Weights of a small spectrogram diffusion model: 85.9 epochs.
Rows from block 2 of a small spectrogram diffusion model, named by matrix and row number. Rows with one number belong to one neuron. Each number is 200 + 40 x the weight over its row's rms, rounded and kept within 0 to 999. All counts start at 0.
After each neuron's rows are labels from the 100 clips, of 14848 (inputs lightly noised), where the neuron reaches its highest value: "top examples" is what is common among them; "loudest band" is the band of the loudest frequency at the time of the peak. Only what is clearly more common there than usual is listed. The data: songs of 200 made-up bird species, synthesised, often over outdoor noise.
# fc1: MLP up (model.blocks.2.mlp.fc1.weight, 512x128), inputs 0-127
# fc2: MLP down (model.blocks.2.mlp.fc2.weight, 128x512, transposed), outputs 0-127

fc1.247,119,168,257,172,146,243,211,175,171,216,230,291,183,229,183,191,209,205,234,195,189,241,200,152,202,200,167,231,174,255,128,194,186,149,216,238,145,248,215,169,252,173,255,187,199,207,207,127,184,147,261,254,246,240,193,273,204,295,193,241,188,220,198,217,195,249,212,155,174,228,201,166,222,213,240,181,234,190,316,233,220,184,165,295,113,183,189,210,214,214,217,155,163,288,143,189,263,233,193,152,152,211,207,228,171,161,195,269,204,207,207,173,235,153,194,260,193,190,179,135,248,232,198,151,252,276,230,170
fc2.247,190,125,219,201,210,201,178,161,187,211,214,226,167,212,182,113,178,172,166,162,136,180,212,228,214,186,172,143,230,154,153,203,218,143,189,184,173,194,211,202,201,179,301,212,219,183,183,272,184,173,153,267,200,231,162,134,299,255,215,178,143,227,138,157,185,244,242,164,175,232,156,161,143,240,121,198,225,249,198,219,258,140,217,246,221,176,238,209,234,179,215,192,222,192,190,112,183,196,114,145,256,180,265,204,168,185,288,239,211,163,179,159,215,184,151,280,228,283,178,186,205,248,233,196,153,202,212,130
top examples: high song
loudest band: 4000 to 8000 Hz

fc1.158,249,122,245,168,243,234,204,203,187,214,200,213,240,212,211,212,203,205,198,204,165,212,164,232,250,235,257,294,182,228,236,235,236,211,120,180,170,227,224,219,264,174,189,228,114,227,166,201,91,229,211,186,229,163,233,201,221,228,267,261,189,214,177,211,269,281,215,199,211,257,134,214,244,185,211,167,194,309,162,280,237,165,165,205,153,225,242,228,197,219,213,188,220,198,271,174,152,179,263,168,197,89,196,193,241,232,259,202,196,173,226,268,167,171,186,189,170,156,147,236,219,260,169,217,160,140,169,212
fc2.158,191,242,227,269,192,216,215,249,231,138,260,215,199,243,247,183,238,279,245,177,208,236,216,207,114,225,138,100,226,181,169,246,258,185,286,189,206,131,179,221,254,224,220,237,260,222,240,223,225,196,170,191,211,185,147,205,218,178,127,188,254,174,238,182,176,190,213,182,227,227,254,196,165,239,156,144,187,125,215,174,132,193,219,204,261,160,234,143,194,279,285,190,126,221,221,240,202,216,211,125,153,285,252,193,176,204,238,188,259,213,211,261,205,204,184,199,214,248,263,222,198,190,148,156,209,153,217,192
top examples: low song; first syllable: upsweep
loudest band: 500 to 1000 Hz

fc1.82,216,186,156,174,204,188,220,204,207,163,224,206,153,158,153,129,134,239,184,209,159,211,192,207,196,145,160,214,99,165,199,194,145,142,131,222,174,177,224,193,165,208,219,156,228,150,241,213,142,213,140,212,135,169,258,210,202,163,167,203,246,202,251,171,206,121,243,213,178,163,233,212,189,238,205,119,183,206,121,196,136,264,124,176,189,178,95,268,195,203,163,174,163,188,113,137,143,159,264,143,196,198,158,215,199,221,229,217,165,222,248,193,186,206,145,147,174,97,217,168,204,183,233,150,180,184,230,167
fc2.82,189,192,172,265,199,241,186,190,189,194,207,179,172,197,277,184,139,248,134,173,253,147,231,162,246,219,192,243,238,197,228,192,178,168,124,140,160,170,217,216,205,259,195,229,299,216,104,238,159,208,200,251,166,187,217,241,232,232,205,243,121,211,199,120,176,175,137,142,161,160,200,140,173,181,160,186,178,170,161,132,269,201,228,229,156,215,224,175,140,150,119,200,232,247,156,202,113,221,183,130,232,154,224,232,188,224,162,153,117,213,191,249,199,275,246,212,226,180,179,178,221,225,163,251,182,199,184,221
top examples: rich in harmonics; first syllable: steady whistle
loudest band: 1000 to 2000 Hz

fc1.242,161,173,199,120,153,184,171,189,142,212,115,174,177,142,189,183,242,203,223,181,213,152,130,167,169,190,113,183,134,161,163,127,177,156,165,158,199,196,181,131,233,189,173,152,182,157,211,171,184,156,159,176,188,210,205,161,241,192,206,246,202,195,189,181,174,210,171,150,154,275,179,133,147,122,197,143,165,157,218,190,153,136,227,199,163,191,159,151,186,188,189,174,154,128,166,179,169,149,203,128,151,172,207,135,188,172,153,187,145,156,202,137,159,136,168,108,143,228,195,218,203,168,227,274,163,144,223,186
fc2.242,210,205,180,227,213,194,163,230,203,252,173,201,236,182,223,216,213,133,242,155,153,189,270,189,214,150,334,212,144,261,204,163,195,215,188,198,125,192,175,130,181,232,189,175,190,179,147,273,155,217,242,301,211,224,234,258,209,274,176,194,147,147,188,178,232,202,163,242,149,155,233,259,199,257,198,280,217,214,147,161,205,210,219,145,189,231,146,201,230,210,190,215,205,214,236,216,171,336,132,231,222,209,250,193,239,225,148,224,190,140,213,267,237,208,221,268,199,148,148,194,147,210,184,195,192,212,178,192
top examples: low song
loudest band: 500 to 1000 Hz

fc1.308,209,200,188,192,257,212,151,295,161,181,219,273,131,158,228,187,177,116,258,231,152,211,206,215,261,235,168,216,193,173,191,157,209,232,181,185,216,164,219,199,116,204,270,234,293,206,173,201,146,211,199,214,155,212,290,203,194,234,169,231,168,222,257,219,292,240,207,168,263,251,220,146,175,146,188,140,249,192,164,196,165,251,198,217,284,183,235,190,238,224,224,190,173,223,182,167,163,179,255,269,220,280,236,183,230,187,237,197,233,271,254,171,247,155,155,173,155,147,156,208,230,237,211,256,206,221,186,251
fc2.308,187,227,203,247,201,211,201,192,210,215,234,236,209,147,235,169,181,204,151,140,250,209,191,221,175,227,264,244,223,116,159,237,200,201,188,207,182,163,171,188,237,154,176,195,208,237,182,171,173,237,135,161,177,185,253,209,207,170,204,180,177,241,235,219,117,188,145,107,170,164,199,166,194,43,255,276,160,156,188,195,249,246,260,140,193,172,176,236,189,247,148,259,240,186,134,140,277,259,222,173,257,195,234,150,218,263,173,223,184,198,238,162,199,162,261,202,168,151,164,164,214,188,195,210,198,215,103,184
top examples: rich in harmonics; low song; steady whistle; first syllable: steady whistle
loudest band: 500 to 1000 Hz

fc1.171,227,257,224,201,200,166,169,198,207,155,184,210,253,225,180,214,204,232,207,231,210,177,170,230,211,251,180,172,236,146,233,179,254,149,239,180,227,210,189,194,205,177,310,209,95,226,176,159,169,202,246,170,217,241,145,248,143,209,152,153,210,171,187,183,290,110,241,189,194,115,267,228,219,155,239,120,207,283,183,172,139,187,116,209,245,101,163,235,211,142,220,190,257,198,164,242,194,235,253,270,249,227,170,231,200,233,170,210,243,204,188,174,227,228,183,193,237,250,265,221,214,215,131,216,202,185,233,241
fc2.171,209,197,208,260,263,284,185,196,138,262,202,164,183,181,150,300,194,190,185,151,218,181,276,194,198,222,274,179,170,254,176,241,216,184,159,193,124,152,136,216,144,111,158,142,252,205,232,252,186,198,171,201,188,159,246,235,213,165,227,193,77,221,176,145,165,237,180,198,136,226,210,150,200,170,233,300,192,229,167,183,233,217,253,177,180,250,180,107,205,248,125,189,168,226,197,180,164,208,156,210,248,154,248,226,199,203,250,191,163,209,181,219,199,197,205,212,214,154,143,239,223,270,184,204,197,198,207,166
top examples: low song; first syllable: steady whistle
loudest band: 500 to 1000 Hz

fc1.184,172,271,178,225,189,135,236,178,228,153,159,188,227,249,109,223,204,181,197,181,183,141,204,205,171,202,225,212,290,146,152,194,235,153,216,196,179,135,200,203,177,166,290,197,127,258,184,125,209,172,221,175,148,137,110,234,176,123,178,192,117,199,142,220,238,146,180,154,145,125,215,195,196,186,182,149,226,201,232,241,164,247,141,173,206,189,159,197,189,176,154,167,236,205,183,179,168,178,186,232,233,130,160,202,180,163,220,215,184,236,139,196,244,199,211,199,264,159,108,171,182,244,138,123,188,154,193,181
fc2.184,245,238,166,194,242,137,172,184,181,146,205,211,271,187,237,222,264,168,189,174,206,260,225,196,199,201,195,113,222,247,156,206,201,250,236,210,242,261,165,241,159,234,232,199,164,211,230,134,170,195,256,242,143,257,188,186,240,153,186,225,166,185,183,135,211,46,192,266,187,187,224,238,237,238,155,167,244,168,272,219,175,200,198,167,211,203,263,151,225,234,180,124,223,240,201,234,135,232,215,252,222,144,229,232,212,205,145,182,257,197,230,230,261,149,200,219,272,158,170,173,124,245,183,165,166,235,184,209
top examples: low song; dip
loudest band: 500 to 1000 Hz

fc1.489,147,138,238,197,194,211,210,155,174,153,176,240,259,189,141,187,235,215,182,243,172,184,217,148,205,199,193,190,230,192,127,163,223,86,183,168,231,283,200,230,287,138,246,213,209,258,215,150,178,226,262,170,198,198,227,262,181,190,232,172,150,192,210,270,204,261,251,159,172,188,232,201,219,222,211,235,221,261,302,212,195,152,192,238,242,128,285,172,179,177,244,175,177,219,188,185,269,287,125,208,197,199,196,184,163,189,180,187,146,167,206,236,282,158,196,222,195,224,192,178,243,254,184,114,165,190,254,203
fc2.489,152,222,207,214,226,227,120,160,190,177,243,233,113,202,152,143,145,250,210,183,212,183,251,124,199,253,186,167,209,194,199,170,142,253,242,139,191,267,161,166,234,175,197,222,219,232,209,199,209,141,173,178,191,127,227,222,190,174,252,227,135,202,189,262,198,262,169,263,135,130,196,222,235,235,229,250,216,225,244,196,210,176,221,225,226,170,214,134,235,192,186,241,245,156,221,196,251,222,144,229,269,142,119,190,154,270,244,200,137,141,219,234,240,159,168,244,193,210,189,131,241,195,162,169,184,286,247,248
top examples: high song; upsweep
loudest band: 2000 to 4000 Hz

fc1.419,148,156,219,161,157,148,180,243,167,163,168,176,171,185,145,154,153,184,163,160,171,144,175,168,158,208,173,217,146,139,145,151,140,165,180,209,179,157,174,138,184,177,167,157,126,166,188,194,156,149,190,172,175,194,164,203,191,149,186,170,198,205,196,196,145,149,175,169,156,165,173,131,180,166,152,116,192,192,175,201,150,133,171,169,145,158,130,136,214,143,175,119,191,139,131,192,169,150,185,160,169,153,139,166,178,170,172,147,144,186,171,213,143,127,147,131,169,158,167,214,155,172,178,176,202,151,220,148
fc2.419,242,210,139,209,241,192,187,83,204,236,206,158,218,180,191,209,187,221,162,203,232,254,187,206,208,180,225,227,199,193,242,176,276,171,215,194,222,193,146,142,203,181,188,162,252,232,161,214,192,278,155,267,203,184,175,218,247,252,227,223,138,143,186,177,193,217,158,176,144,245,232,196,181,163,246,268,194,195,164,152,174,220,168,147,234,153,260,241,135,265,192,240,209,182,182,184,192,244,128,177,261,209,289,200,224,236,193,246,244,185,218,83,240,224,199,276,183,163,215,137,180,267,183,229,162,202,84,176
top examples: rich in harmonics; first syllable: steady whistle
loudest band: 1000 to 2000 Hz

fc1.487,162,258,220,171,178,117,179,260,213,227,193,174,224,197,231,241,238,135,165,142,221,231,142,280,158,162,184,185,194,124,259,182,213,271,276,190,170,179,199,140,91,187,189,140,164,185,182,264,223,174,193,238,174,240,111,201,230,186,214,243,170,187,194,164,180,209,157,217,151,241,182,218,156,132,208,143,178,243,140,212,191,234,202,196,225,250,157,173,162,189,139,176,192,168,226,180,182,197,251,140,169,183,245,192,251,271,200,134,191,234,182,218,145,212,134,135,173,166,232,237,174,157,209,300,195,192,228,190
fc2.487,222,211,221,173,247,228,159,195,240,184,277,235,242,100,194,168,173,177,204,218,155,121,242,179,185,219,203,188,206,153,236,271,166,220,173,165,185,220,162,234,216,288,248,214,163,103,226,188,215,105,189,249,296,202,117,155,204,227,199,188,212,273,168,236,232,190,181,236,149,199,152,186,199,191,205,175,238,243,139,214,155,220,138,216,218,196,248,237,223,245,237,169,260,203,183,154,212,238,83,185,244,187,211,216,225,216,180,189,137,149,216,258,171,251,209,184,179,217,182,196,226,221,175,251,185,159,126,260
top examples: rich in harmonics; harsh note; clipping; text has "clipped"
loudest band: 1000 to 2000 Hz

fc1.177,209,141,234,223,195,220,181,171,199,226,186,254,200,205,232,178,206,204,76,201,172,158,162,184,129,206,141,190,232,193,253,183,180,269,167,193,137,228,196,144,202,172,83,175,204,180,213,256,167,213,190,251,213,209,195,272,217,255,219,162,168,264,214,307,156,193,207,219,264,226,213,146,165,243,211,266,195,242,164,246,165,132,222,197,243,131,280,182,184,167,276,132,196,179,208,236,203,232,235,213,135,245,146,220,162,154,136,199,204,226,188,218,153,170,213,179,173,181,183,217,171,193,265,209,215,248,157,140
fc2.177,138,199,152,204,216,186,212,200,182,252,190,189,153,177,230,207,209,161,117,236,124,142,185,201,128,209,194,133,168,228,299,174,166,214,160,218,167,241,184,314,194,203,173,234,152,174,198,269,173,247,234,187,206,256,172,155,258,192,158,209,169,227,150,240,202,188,217,196,245,236,214,207,133,204,239,238,200,246,220,181,174,149,221,281,210,169,284,164,195,205,172,163,252,176,190,201,167,199,170,232,192,270,214,250,119,251,281,208,250,187,192,203,187,151,188,148,194,115,292,219,207,230,167,217,242,246,192,148
top examples: high song; first syllable: downsweep
loudest band: 2000 to 4000 Hz